A small model that answers yes/no questions on an image's attributes, trained from scratch: fusion encoder norm layernorm, 18.1 epochs.
Rows from block 5 of the image encoder of a small model that answers yes/no questions on an image's attributes, named by matrix and row number. Rows with one number belong to one channel. Each number is 128 + 32 x the weight over its row's rms, rounded and kept within 0 to 255. All counts start at 0. Numbers have three digits each. After the name is the row's rms in percent of the matrix's.
Before each channel's rows are labels from the 100 images, of 14976, where the channel reaches its highest value: "strongest on" is what is common among them. Only what is clearly more common there than usual is listed. The data: rendered scenes of toy objects such as cars, trees, mugs and chairs. In brackets: how many of the 100.
# convs0: expand pointwise conv (encoder.blocks.5.convs.0.weight, 224x56x1x1), inputs 0-55
# convs1: depthwise 3x3 conv (encoder.blocks.5.convs.1.weight, 224x1x3x3, trained with AdamW), a 3x3 kernel
# convs2: project pointwise conv (encoder.blocks.5.convs.2.weight, 56x224x1x1, transposed), outputs 0-55

strongest on: count: one (61)
convs0.20 087:100152150097150114146132126193166107108125120115152101137092110134153071086112116133183132172101141124133157061136140095143107154099192085070142129178049147163176109148
convs1.20 104:164131105132182130176143172
convs2.20 079:115155109149134134090090117069142163073145159122193146145163169080120146130145176128168166138131132136060115124099096097124137146145097221074085158080126118101116132136

strongest on: lamp (30); ice cream (26)
convs0.13 103:133118133106094143124141119148095135191140133150160136109117045119105167136134142144170078089172083148177143098157123097136157072150119118185114152213139077157135101174
convs1.13 104:124171127158102058126129098
convs2.13 098:194124122134116120106136142075143133148144094139069167117161153125164132161076104130183124128124114131095157140134073122198112134175070171109148126153060139097155056113

strongest on: truck (39); largest object: truck (35)
convs0.161 105:133168113105132130129147147173105097151103171182200134140149166134143126159143119079091132122128102146137137122156173147172133196106100123141116136143039178144138215098
convs1.161 106:085096138125143104126173186
convs2.161 116:141116185108129069172102110077163065116127108153144089110132146162159096158126143114110179087122095114199098202119083124099082143112171113156145153148096144107091118159

strongest on: flower (31)
convs0.90 107:039111089161136170123085114128192161136121105131181169124133156102132181136185165134139167107157125200120080121053148121144098099118116109149128122143097155104106129152
convs1.90 098:114158081118148101084168093
convs2.90 096:115161093091145119071058136129165138126086142107152125093188092124156164147185115118156111176144169091125101101089115127145130100123124129123146118141156049040129164151

strongest on: tree (31); ice cream (29)
convs0.197 097:073098098199114110149114156110117098119132166197163111126112100137181138107067112169131111123195179121108149134158125137135049129144171157104170097161144146127092098106
convs1.197 101:136156078151124102083097169
convs2.197 096:126126137201073140153126079168123122095194147120144128124111157163099112118128111078119090192146112130097111157119101157158178133061170102087166085080096109116176135127

strongest on: purple object (47); bottle (34); candle (28); its colour: purple (27)
convs0.80 119:094084121126100130142062148200080114140075104160129067107155196075104132116127110104150151121099103168174128125111063094132130119141138109168127183122109102110165100088
convs1.80 110:134122132108075107099195138
convs2.80 109:060120155166064109126131090154161116125111114180116137128143135183185129054075144132167070129169104088172150109124155176093150130154093163121104154170135096121113134120

strongest on: orange object (44)
convs0.47 096:150139142114104099084153142129123123111143060061175183152108117097129107116130169116120164174154091161106104152093104103092152147161187124176176070165123114107146058140
convs1.47 117:151083074145106105119079120
convs2.47 088:129106113182102090110132147118133110150149056086117162101094089098076134144107110147174087174086187111152141172142177112148108156065142142183158106110121181164156113115

strongest on: count: three (65); orange object (53); yellow object (40)
convs0.6 100:149153090087163127150153089116136146102148126137085092071130150076110220118113061109117135153115150131162167123146115131165118130143113114125184087118147050111192116168
convs1.6 096:135111096143092089163139069
convs2.6 098:139103120114155135134141095105179151131121096103078058080126108138122121067164150117140081210099135121034069090120133129126116140160098112164153175096146120128098131111

strongest on: hammer (47); ladder (28); largest object: hammer (26)
convs0.169 108:067136121180104151129128129166140136114100121122120107064173119111137127126154125111154153120096065200171109135082107095117113095162197067082163104105105137124099139194
convs1.169 086:168080132170119127129070126
convs2.169 104:127164134130144117105152118086133175122148116095073146067131155177154164169180125157121133059165160122125110175140145155125070118086132141094147071164210122140169134149

strongest on: ice cream (25)
convs0.159 087:141182151056110120106045157160138157106123133142122112172122132102154111118172126162132120124151142126117136066119087089107155095078076093087165156073173088165107127162
convs1.159 123:117150143145128109101055087
convs2.159 109:131133162178132052121153085099167188123137179124163145133114106138173114120128163141117111068070119126104135141154093127170125084078130140091182148189154184141110116093

strongest on: teal object (52); green object (37); its colour: teal (31)
convs0.84 109:095125130113104122142178157123170165103064135169138131120142112179101184099188159081140112072093155149109145140110185078119117106150151153136082095127116199118067132141
convs1.84 097:140186132073123129086140155
convs2.84 091:134139182127104171132110145098113077066125116078138100137143128140122089067117137157156105145101105177178148068129143157110050083115145187134091097116078105089153148129

strongest on: light from behind the scene (63)
convs0.86 090:084094085176130130150114153075160094174122099101151130144091040077080102126095132143125144146122141131165079099075167146127084106137133108132184101169160138106115088168
convs1.86 100:078146158173137073137145128
convs2.86 089:089110193102064126096123131115114124110113150157158143191101129085097139166064088142104088148134164090151172148144132151124095132065099136100089130082051164110125116117

strongest on: light from the right (55); ladder (29); barrel (25)
convs0.78 095:127077112122151138139135081114174130131111193078168094109171129087150119135083085122153156096090114164145124181153087115142147196097170111119058137135166105189100139123
convs1.78 108:171132117198107113141157155
convs2.78 103:095101155075150118053164151111162103073094134121110055118101144154131099150113148126170095097138119070140102089212111137112135148138122141157131106172120108086136103066

strongest on: black object (39); its colour: black (29)
convs0.187 098:118170148156166098108098041131134144110151125205102090138155178080130165138143129122130096125095118086153104137137115119064133047140108186116112157125162163124122097086
convs1.187 092:156108091140074111157100169
convs2.187 113:141148133112149124162132114060142106161058167120169099163100183144128141105133092195142145148104115078134136129100114091182166076140157131139084115118096152217097121130

strongest on: tree (44); largest object: tree (33); lamp (26)
convs0.108 094:111153152119137070116157146144112155129178096132107131188136130160114143090158153122056110158129116081171180082164105085121088121095066079159123145101111159128100055146
convs1.108 109:140150103143136178112155192
convs2.108 101:113100155175146159161178088105119143153145141119136103153119128135158146189121153175140116110111165102102079141082236173114130186144098197125127121122138089127087143110

strongest on: yellow object (52); orange object (50); its colour: orange (30); its colour: yellow (30)
convs0.44 099:156117122137139129095091193121080152149173137132167122132076174075147164127166096122152152111108152106117127092128083098085169044210133147115123114082159092157123125140
convs1.44 105:156176136125151085092127078
convs2.44 111:169131144119115103152106108152143141105089093078096167152104149112106174155093102175153171090112078147146154120223079151136085171090160088179108110147152143114092140104

strongest on: red object (85); its colour: red (50)
convs0.33 086:092198107205153169127168083106130101137093143094162121137102114137107072126168130124102100181136165124125116107081122169077122120130147081135133137093162153175069105078
convs1.33 091:161110085125094108137089075
convs2.33 091:142133109105129094155153128046114187136137154124080139149125181161126149099162193069109137126147104155150104121044158086118139117215112125139131088137085150142139114123

strongest on: black object (45); candle (39); red object (35); ladder (31)
convs0.152 089:163173155169130180132089106148090094125120147121087108134184154108100150149080138149173135149083103133198145116117080109050138078114081141153151152109177138095151086118
convs1.152 088:184174138147177142114133154
convs2.152 089:169116149140094160195139117248127115139116149113116102166117149157089122166165140085111081126156132173156125156140116172178127141144131115108184078161121176152128117124

strongest on: orange object (37); mug (27); its colour: red (26)
convs0.65 109:110159125170154086131115120111103099114166175109208168112153160132133144154131178144149144112140071130166163099088109152133163117132120146115116114119148165102189018159
convs1.65 110:141052097116140123135169142
convs2.65 116:161092097156132217133129122107105153092132136101115151127135127054158150101106102071118068123118143163116132194122120075073138120149119136151102081185122107186095114149

strongest on: pine (63); largest object: pine (44)
convs0.218 115:128118161113142098143040150116179165135151132170137121075125129133169114162052138150129099109164153101111084126061107147101088067165131093154114102159099144085144108091
convs1.218 095:177126108172115086165112159
convs2.218 124:107145130171148145083190193141055129098170170162163119127109101169139176123084153111105124151137101157111095119122135090160139125193126138123134116064101076115170168097

strongest on: light from the left (55)
convs0.25 102:083102165195115137177218159117101126160086129105174164160116115149131130106098132121147087102103145114079145137118040134137128150097162113192139163114160140114120146166
convs1.25 111:074124182156155147150129096
convs2.25 097:075085109159106078132100104138111095090126128125086179058163134143186188171109129116103173123100181142156100132106148130135147174155109083174139131171164127168106087129

strongest on: tree (46); largest object: tree (35); pine (25)
convs0.7 122:045152155096099127092144093116103081088099117123125125103126178131084180151164160097148126166154180130125130122179127041120147118146103089149085176115087099104157141145
convs1.7 111:096118141096117185101122181
convs2.7 134:105125124144101095108233093129089103099166122154181068180125130116106153124055144134118081120096133139097138133133148105186140105107147127197077125136101148144105157144

strongest on: light from the right (60); red object (44); its colour: red (35)
convs0.29 085:104197099135117140120082100175166137137134081086159065087179090156149144113144155114082119146111119086164118116142164108196128174177122159158133173130118191128115101110
convs1.29 094:151134068156135071154141116
convs2.29 094:186144105056120126079187108127160196116139176105085131124138115135094113131139077156093115140111134080122098095103159137100110171125142185177125096121096100094094183157

strongest on: light from the left (65)
convs0.69 077:074104088108129112146119180065206071163185128149173121130099128170134130128124161124095101141103144107089106149155131100167113171124124172155124127090099181112127070082
convs1.69 091:144061147085129155137114163
convs2.69 106:137118125127161069114078151126114189133135095161094052117087116086059135127170109157137144144188092118073108129086135115062140114114117086175133112112114185134148152121

strongest on: teal object (71); its colour: teal (44)
convs0.89 111:128118140108161087126164140120146099175172177112089130115197112166088119146137085100143100170157174219142150117141134119122099085131088106129104168058116129139108189118
convs1.89 098:150141146138169186119073128
convs2.89 112:115124162166161104084116177132157101109169115096113110155171051161142186169148107146135130095149134180170101154134176086096131127134114146099114158157034126140099162142

strongest on: yellow object (78); its colour: yellow (49); trophy (28)
convs0.49 116:128109083122128149102151153123160149142151156133150138127144166072175217115097117132091139118124121145122150179154176073117170113142138081178130124089153069167177197130
convs1.49 106:134195159094162121112150104
convs2.49 103:103085107108096145127119158142109157086065071156166137093139143118171140108134175119151177082195088120165104147121143134177179079176191150107119134132112115124135152181

strongest on: green object (53); its colour: green (28)
convs0.188 120:169139135127141095133060112123137171108109154170164105178086095113105145189186182073188117150138174169144108173138153090088170140113082140116108141122149165129161118117
convs1.188 095:175158097091112077111153132
convs2.188 093:132150123111066138164053088113085099120098111172089121077077087126103150116111145187160137149158176119174102145148158140136113126146095127107173111141075144090090068151

strongest on: tree (33)
convs0.94 112:127158091122180117139169098114163095133156132167137157155085174050119149147156142108108096152124048106125105098177146149117139128116134113210099189088119150104095162106
convs1.94 103:115178128070145177133106122
convs2.94 093:121119095132132163124106093157107109100154047169125191163157151172150169098076129117148052124122109159178129150167101085144079101122153071112141108143140118163096092099

strongest on: barrel (25)
convs0.221 095:172135113124188129128152099058157178106176150104123045146138147158127141133113138098099113081069111085150084165165112151129100190137144145117140157183128091149170118119
convs1.221 084:120161118102170119067169136
convs2.221 087:147120098049165167131139195196131107090088095125148137139165118105153152088110170121161129131104098138136115172097156064197165078136126125096152128150114105112116148176

strongest on: light from the right (53)
convs0.10 104:093143089095165203140110142097083095122130079107114148185126070121144107116096140098123056144152141116201101131160164155139136126158088123141148156181165130096083167121
convs1.10 096:086146141155170170153165102
convs2.10 115:048163080127115121086139153064117143065116117095105161153126156121156136127132103143131153118124125103134138116202171126120078212169075098094151093121105166121159128125

strongest on: purple object (67); its colour: purple (41)
convs0.110 089:141159129136089156146150131137137118103108126054074077139122100111127170167175110095140130092194081050085084093119108095122142095138135214131133132151136156111115164122
convs1.110 112:117144145149061112163119083
convs2.110 093:150116123103169131122029124114154091191139133138143157156121214135143130159152163109113131143141141153102098120119053161150082132167110150120145134160119118138168042121

strongest on: barrel (38); largest object: barrel (27)
convs0.119 096:148145190140169145137114101143147170090128133133132129120158092177148116109145119102092163142149203098087126169141134181156114181132175030160097138117134177121079131151
convs1.119 089:107132114095129158076111188
convs2.119 103:132132151128124126117118131097113107168150171074109114115127201164201153109071119131166072168158138183145051146116103150131095153177129075144095143094162104154116157134

strongest on: orange object (35)
convs0.160 089:128123140152109108094147079140079116105125189119138146116148110127130160206151089137080168112080110112135196121154113133085131152058127138196170149110147094060117108145
convs1.160 101:081130183135091109093156142
convs2.160 116:142111092138152178130122120146103109149136152152127178143145146137162148142081143118158135130143136119153230083132111178151200088177127134151134144087130072048181124130

strongest on: bottle (47); green object (36); largest object: bottle (28); its colour: green (26)
convs0.212 095:102091172125109168097107118142137102171098156181124076089153122124161177138131050160136090127158148156116122164132131105144190091101082094142142070162100062155138101146
convs1.212 118:108084152109073114120081150
convs2.212 096:144103126079134078099136151054184093124124146153142118123154148136095205104133163099204160092125113138166101112165158146114067133147078138101108143133163161080100100140

strongest on: teal object (57); its colour: teal (34)
convs0.105 112:106126156119144116124114130176135158119116129109144123166115109141139175100044166112162087114173099169093113199095150146179101088178140112152133106141043110132118075087
convs1.105 095:109077143155131135199133140
convs2.105 106:120203095151154093160107094082127105091123103101129131156098129157140146116162118116102147148127134142157157139157167115168014156110107172121125178103112142121168074071

strongest on: bottle (33)
convs0.37 097:113088106159155188125116106155154115144156126204112125067110136129136101114145087070133156101106110085103116121143142126107140150085127149196224164135109080169099142152
convs1.37 090:086169108092160074118126122
convs2.37 113:135172140147119158144148186185160118135155133114082142108142127103125060147138146087097126154147155138087135120126059086108177144130128170200121126224116084114150103115

strongest on: yellow object (56); its colour: yellow (35); table (28)
convs0.106 112:112072132157131129086106129150130169074136105139122138112130186101147107149136128144117126096090095173149141185134136081138178166166137067155107161086201104109111142212
convs1.106 122:160197169109142154142113122
convs2.106 104:096163115173099158106151086140137152047156207154090128153126121090152152133127177104124201136155160110140136152120151182169156129147142158150131102134065143145135186101

strongest on: yellow object (40); candle (33); its colour: yellow (26)
convs0.148 088:071162156110140161137127105144072176146110150145133144133138140058195125135146150174121130088156101098126146122160096072089166075183127106119125122102147174063109072122
convs1.148 123:153131122108128149074077082
convs2.148 098:067148193155077090121141089130116085100139149150135134109102127116168113099189150131102133122085145139097115160143151110146155112079176123127117119204188181131099194150

strongest on: red object (53); its colour: red (41)
convs0.107 096:177147141130134117126126130123098108158210130045203092104084104111124088121040138117120085135107089133148159102148151172116102109121134100148125118090088104111162085137
convs1.107 093:135071096127104146162138181
convs2.107 087:125163102152178183143140123121133170124138044153103099144106121087114098187111135102184078166160188171108072109123145097121165144103133132167149105131156142119154179083

strongest on: count: three (70)
convs0.190 086:103127085136128098129118191149166096177106139119190125070081160094094104137104069157165108174138144109143111052177137136080140128136150107131081104129104167111120083089
convs1.190 107:148105067104116077160111124
convs2.190 082:106158089168148204125137103140221106162119127087116159112148129156160162103150181157074078134148159146144148142123154129119101188155160110157083156154069145105117142139

strongest on: light from the right (55)
convs0.93 104:071093083181152156132085137113103088109195064130135098074160126120186083158134102085130118107118129163092198146119115098129116153101109131125093103093089125095172109134
convs1.93 080:135175163090138068128145148
convs2.93 087:148104112117179130124135111101148123142151161135090199164071126139150087084160044141104172124127099100197119156133132160090094169113098119089172145135081076115147122155

strongest on: purple object (47); its colour: purple (30)
convs0.182 106:158131089153104159138103057152080107155133149133119092162150175127142166131077113114191203140170137163154097137140109101073160126151159148160090140113154068138160178139
convs1.182 101:132164150170145146172174098
convs2.182 095:111120170187170096097090157125132153124129110175127144180163120099148153117124124110091182169196086151110115160153097178132120204149180143144148089076135141130084119095

strongest on: black object (37)
convs0.117 108:114171107146137161091063103186130072135105159127191100143141171117109098135097127130125121148161105101208132170095125059125160126105115150157108187134123087109177149161
convs1.117 096:098131105094167158064134120
convs2.117 102:134178155127206197152143151164124068096144125190070142158123159165135143108119161121151089124119196117153104142122146159119108118103128144139181108166108185147108136181

strongest on: black object (34)
convs0.186 103:151123109172110098138150138148067134114145140162160084157185103136114023134090154109114112119134147098171125147181164136079109113158123174180141100152100170158118148077
convs1.186 091:146099130131094150094200123
convs2.186 111:096082124110116143155140094163087138109154153142158135224147175171119134146141164064113114138161066115115093157125081140085110091101155170162149119120182172081148138122

strongest on: black object (44); car (31)
convs0.46 104:118150123115160105105120087091147136114139063105179110160100180111134103124130168036130162138131110093112073137141186129082163088160155134091038113129115116150108118127
convs1.46 104:163120099167145084161089100
convs2.46 089:095140117117110098059068160145149157115124097083081146148129133150149125097121058105158099161110108160192186142202147105147111170158118143099145185104146132122152085139

strongest on: count: three (69)
convs0.34 096:128118128097132101163118109152219112134160156194126130138107214087106141071124146128124153172154130133088153101145159121102122119119070101149138174205135149126170092137
convs1.34 101:122089054157119103142127107
convs2.34 092:081114128181112173108119102114101135106118183124111158156138076069182120128146131131092115158127112235095130133147177149157142098120194131157103155156103091126136103175

strongest on: green object (94); its colour: green (49)
convs0.223 105:129140110155138111152096216087122155156097079151100139122130133201165091154154155128129134080153217133102132120076123096157177111138091084163103128152092148140161148125
convs1.223 089:076152141145151193107146136
convs2.223 082:143182131128130073135141068167119169148107106158149162145132095120114137146126193149076135113072161131112102137073193075181095144118123127106125137091053113176104108134

strongest on: tree (48); red object (38); lamp (37); orange object (37)
convs0.16 114:115188117114120123109163092162127162124150094106085109168068151110109169104143158085130088079181133139072152101159089082078112141136097098154068105193128140106157140149
convs1.16 085:110118126085117154110144202
convs2.16 093:070091142146162145115152138085101122096183137113139110162137136164145145121155042161138181080102135162130133191131204103179133102166157149137089114109111128163078132137

strongest on: green object (98); its colour: green (52)
convs0.104 103:119144149145144130095109134132155141137139068165121097146198176119135093143181128102128166118089152099033096165133188132168162082125162124140089151091103083135178111107
convs1.104 095:131141090139177132162190119
convs2.104 094:165189133099066105079117082130085136196056093160095152137078127134116108140098124118158135176152131149145157163152157094165150113084074098121121129087128128156138115078

strongest on: yellow object (66); its colour: yellow (49); orange object (38); its colour: orange (25)
convs0.207 105:095166154141074147135133131155090163086125121129154113128118121089162112130192151147142109137097144169092126147178137142169153110176150121158085125112159046136158225169
convs1.207 104:146196167122135145141092098
convs2.207 091:164132081174097141115132125145130207162128153174135090120138042120122212133150179150122126076146152133176086141151125157123156078141148109165119103079103163115140133136

strongest on: bottle (53); largest object: bottle (34)
convs0.101 113:096128173132108051117137105137151171112065122155111080104115120118111113133081071106094147088109136108124139105116116152107130134099124235113089156114083069142171141096
convs1.101 089:108096118111075165166120087
convs2.101 096:161158109127080100108078069131138159068158130160134092112137121063104156122102141120112130192141109100145093147171122072158096175159066159198131121109174121140122153132

strongest on: light from behind the camera (62)
convs0.155 092:125106145166088190159090129152182151120122126159132029132101138094120151115134124118090073104156105139117156124072125060136079107089109124097154126156123074109186126147
convs1.155 093:096106078158141159138134184
convs2.155 089:099197103090091150137147143066104093163098126153175096190108136118160160104149085087091171092111055164150138167138121112134062153130130144108144132147099098166129144151

strongest on: boat (44)
convs0.14 101:154069138133114218170102166130147120108174140100105154132133089149091040107148109132122131117123111075157159158124136134085090129105132140090144121114223150094105128132
convs1.14 095:162097114110131113112058094
convs2.14 105:134158088153137121114120096207121173139189112178163119132195140125129147177126157140102099127110155089101131099135193138064129112145146153074130143099070129062128135156

strongest on: ice cream (39)
convs0.95 106:139168153124153175080113115173145140097125133153140141102118148179114124086104187176119187152127111149121105093192144102084141148079094079126148066133116131099077056127
convs1.95 119:129130072143131079127081163
convs2.95 105:101098137123123106124151071082140131109108156121195128130128154027161110133161142118131112196101108140120133124075132136221129112120169133162106155143174162152103088099

strongest on: truck (31); hammer (30); largest object: truck (26)
convs0.118 091:158122171121185130096116054155090157143111115174141114178094135095161063157175141151112154184088156110102089112058152114148096130108150177157135098106129088108114111132
convs1.118 099:157136169092108126091100075
convs2.118 107:159126107140095120157076135076136123155098095152148136093185169083130108151156110126073092109156076116179186123129163163185097158154106086180134097149139194124112142105

strongest on: purple object (41)
convs0.114 108:101120106101114164093146128160127172138188121168098160086098183045116163123114118156166114164135178139083171087120121138190131095101102133136098102142082161126174080119
convs1.114 094:143069102116113122111125192
convs2.114 101:084114120123129139101133158097097095159081157097119123108085135114144111104138071188093151109183193172116136134157131111154148122162102144134059143193066159188103146139

strongest on: green object (63); teal object (42); candle (39); its colour: green (34)
convs0.151 107:124157155140100131111134128060169083090164169150080162099169103173095142120162159087164134096113127158131152169155126102168144046151115131160108112108131197120166080148
convs1.151 077:132174147133105101073092095
convs2.151 108:078129158137135110154124108145135165124103159133181194193133153123115073178099117129085154121103118078123203134124156147127135148130107201184134157145128187130148086090

strongest on: teal object (56); blue object (39); its colour: teal (30)
convs0.56 115:125115141089193120063157174090052158155172113132137121068157120125111144116114159143129145136116146155103086097138150111052096172140110153149146084086104175076130104143
convs1.56 113:160100120087072149149152160
convs2.56 095:114094168150039175137095114104178092137130187115152166123112094129093128090129105133102127156180097116132119130144125139152151067164149061203130128140121152118144066135

strongest on: light from behind the scene (60)
convs0.19 109:098120183148151106113102107131149161123064146137179123150118135124142142129146127082150078077079167119084174127184161101167146095140142117204145175160203124128104154119
convs1.19 116:118113145162158166100087076
convs2.19 101:120083116120131143169131160110112111105077151143114179090152116107132101151152150170078140188144154175135115103120098162102137144125220155179150195160130122090178112080

strongest on: teal object (35)
convs0.210 086:160116106135158184125120108096058134156151118150098149097184121147127121178102093057145151106091133193155122103123144101154093157070132120074077083092149097142132104087
convs1.210 111:135117089117112090092073092
convs2.210 081:121172119152122162143117127106157116059165174062131096161066134107181115067140172095118149086124193129120162181178114171144113123158158148114125141169162096131155126126

strongest on: purple object (55); its colour: purple (43)
convs0.220 100:118120165171154121134127142153093097134232124142165125106109127075158152179157102115186109049084142112113086117131137122117142059105137081090122150136155153112151161104
convs1.220 087:147105150166129181071110124
convs2.220 091:173145199113166108112158149137088118121094171173088161165190109074119104136119161144124149102129088087104126126097097103171081123145169148095148116193154130067143105098

strongest on: black object (33)
convs0.40 095:128103182123110124137168100161160101163100106099125117099136132118196119147173102078082127127085122088143228126135122067125145164091130085113110102093159171128153081154
convs1.40 088:175133097099118133095066136
convs2.40 091:172076155071144079142155146078161133099120072125162108153114141148161087109130106144116136207100090116083117095151130140089103115120097084117099150113127184102077107188

strongest on: ice cream (51); largest object: ice cream (26)
convs0.191 108:128155143108124155113072123132112151075150179131160087043116142166134088173170094144109086140109151185093158147108152069127137167104110131150174129172153100120058123124
convs1.191 105:161088126104119136148188171
convs2.191 116:119127188115095179122115143143119134097157142093079100158064132149149182131144090104133193163083122141123094090097152149120079175096072086091108148123130085103146079092

strongest on: teal object (62); its colour: teal (38)
convs0.219 093:093132177185180110111161158111058127102177137125108141133094100150100092142125083109053089157167108130130140078115125151129186146127141165096157150121129079129086191129
convs1.219 091:130167143180109158088095157
convs2.219 082:099093108127042127116109074152121153108121132179096136109181114144152117084184132109129068176139120101100195132111186098138164100150100154142143183135098165095117142159

strongest on: green object (77); its colour: green (47); boat (26)
convs0.111 095:124122187206121097159068123137119153106081131130116088142128122124148142141101093155092157138159097189128102103160159154095096088100188081140156070146099086165173122146
convs1.111 095:117161178104093084099124100
convs2.111 093:141086104150135063165067159170086141145094165169140060141178142121123157137066125186123090088163138141129107132137115145177130113143136045129116100127142085136120091118

strongest on: teal object (42); its colour: teal (26)
convs0.102 095:121111103151099175098183112157132171123138168093097085142112125184108161168101136120156096160110214181128106152162132122091134067078129122143142136127134091125115183192
convs1.102 098:095101104151112076121175096
convs2.102 098:196149142094102128075164153139111149109168108082120127197085087154161053105104131133095144135123085152091164101147077148164128129137109164151082108142146195099110134112

strongest on: green object (97); its colour: green (59)
convs0.92 099:176142156159159106126101114133171142129093144188161106156185159146105131170110132104094102091118146173097127160127124078118207129102092068175132106124198113119185126112
convs1.92 091:177175112149141124131183101
convs2.92 107:148164096158096140053092086107140111133139110179080127122085137139090165144098076164144180172151100149141118142141153140136203149146120140078169110111164128164070083123

strongest on: hammer (26); its colour: black (25)
convs0.3 095:091104159128172101108160087133155130155156118078158103060085163109096116106138153195152128134065111076081121131130116142113137111081147103181104104054124110168121092152
convs1.3 098:098080139141065093127133106
convs2.3 077:122155168151055098082121118107106185162124144104134126141140134149165117127174121058181134104121058152122097113138190117154121104152106117113111103106159163102179207123

strongest on: light from behind the scene (79)
convs0.2 134:128144116136164119135099096150164151145133171063152142107131099116130096106077132155166097128103140197078118141124083064100115104090206180114090178103143146188139120116
convs1.2 095:189120107169142114106087103
convs2.2 125:133093185160173133137157108187093115095059126161142049122106112123125115097121187113140123121143176138135068088161138094079113119154120164113193111154129103098116082112

strongest on: bottle (45); largest object: bottle (26)
convs0.158 103:121144189077097125142038151102135088116115134144153117096172086136112158075098133136155115119129089123074184102105127139105171111069100160176110136171181098117130147098
convs1.158 108:143119139102081078133178158
convs2.158 097:145134167103187164142124138116194090100115160087135159097092125121175056126129100153178169101125096111105104160149177160171164094156112171093153162139121088067122114126

strongest on: purple object (78); its colour: purple (53); snowman (27)
convs0.61 112:127130165138147086116145163117156138217126112086096142146113179159131176173134161121133177132140117138198076146086143120208117155108156139183116132142123061155137141137
convs1.61 101:129165116115154133135210125
convs2.61 099:157169113080114057162125123125123126172172112148102090108139070069208173121131192098090133149189135090084155140136136123122121117106169098130154138155130157140101096103

strongest on: light from the left (67)
convs0.18 088:111144104126153148144131075176120111081181134120125179115140107130174149099160158107112078135119106132130131143120153142186160212086108128131116216090153174179168112103
convs1.18 093:111055127091132145117167114
convs2.18 095:113118098139140097141072126127134093131153155148119092062110048118130206117135126120105132153122085155132108078151124089132098102067141136072146089105123158195064122142

strongest on: green object (43); hammer (33)
convs0.91 109:108161193147092116097132156126147104125142074147157133107209141159121107110143193112147161122142145110101170079107159126123166068165120069130102156103145092089086186139
convs1.91 090:129120150142106194076104145
convs2.91 108:126198132137094146108198117152065087159123184151070143127180067132102117120214186143093165117089109124137112124135128120108094117082133120100120117108122133096096128144

strongest on: light from behind the camera (56); red object (35)
convs0.17 097:073060137137138166092099071089117121118154141120134103141127101097087151106109131163126154138087068171147127095075176128164130163146159120104153049106100177116169113088
convs1.17 092:103174122178146165093103109
convs2.17 096:153087156170143165136152127149106154119151082116213100141129129088137133180077173146118106158093137153107216110112170190155124129116101125092152157110119144079075123145

strongest on: candle (61); green object (39); largest object: candle (38)
convs0.170 117:119158180139122138130122143137098144105177150116123104078125164108071164134108133149145077096157102137104102091116136109089131093153136084128131129089123184057156064030
convs1.170 098:113098097126127146168188168
convs2.170 124:100123227113078163111141160127089097111072099117155107113137094173131112068135083163123134111142101085150132161134101086187082106142105171117105166123179117108128155152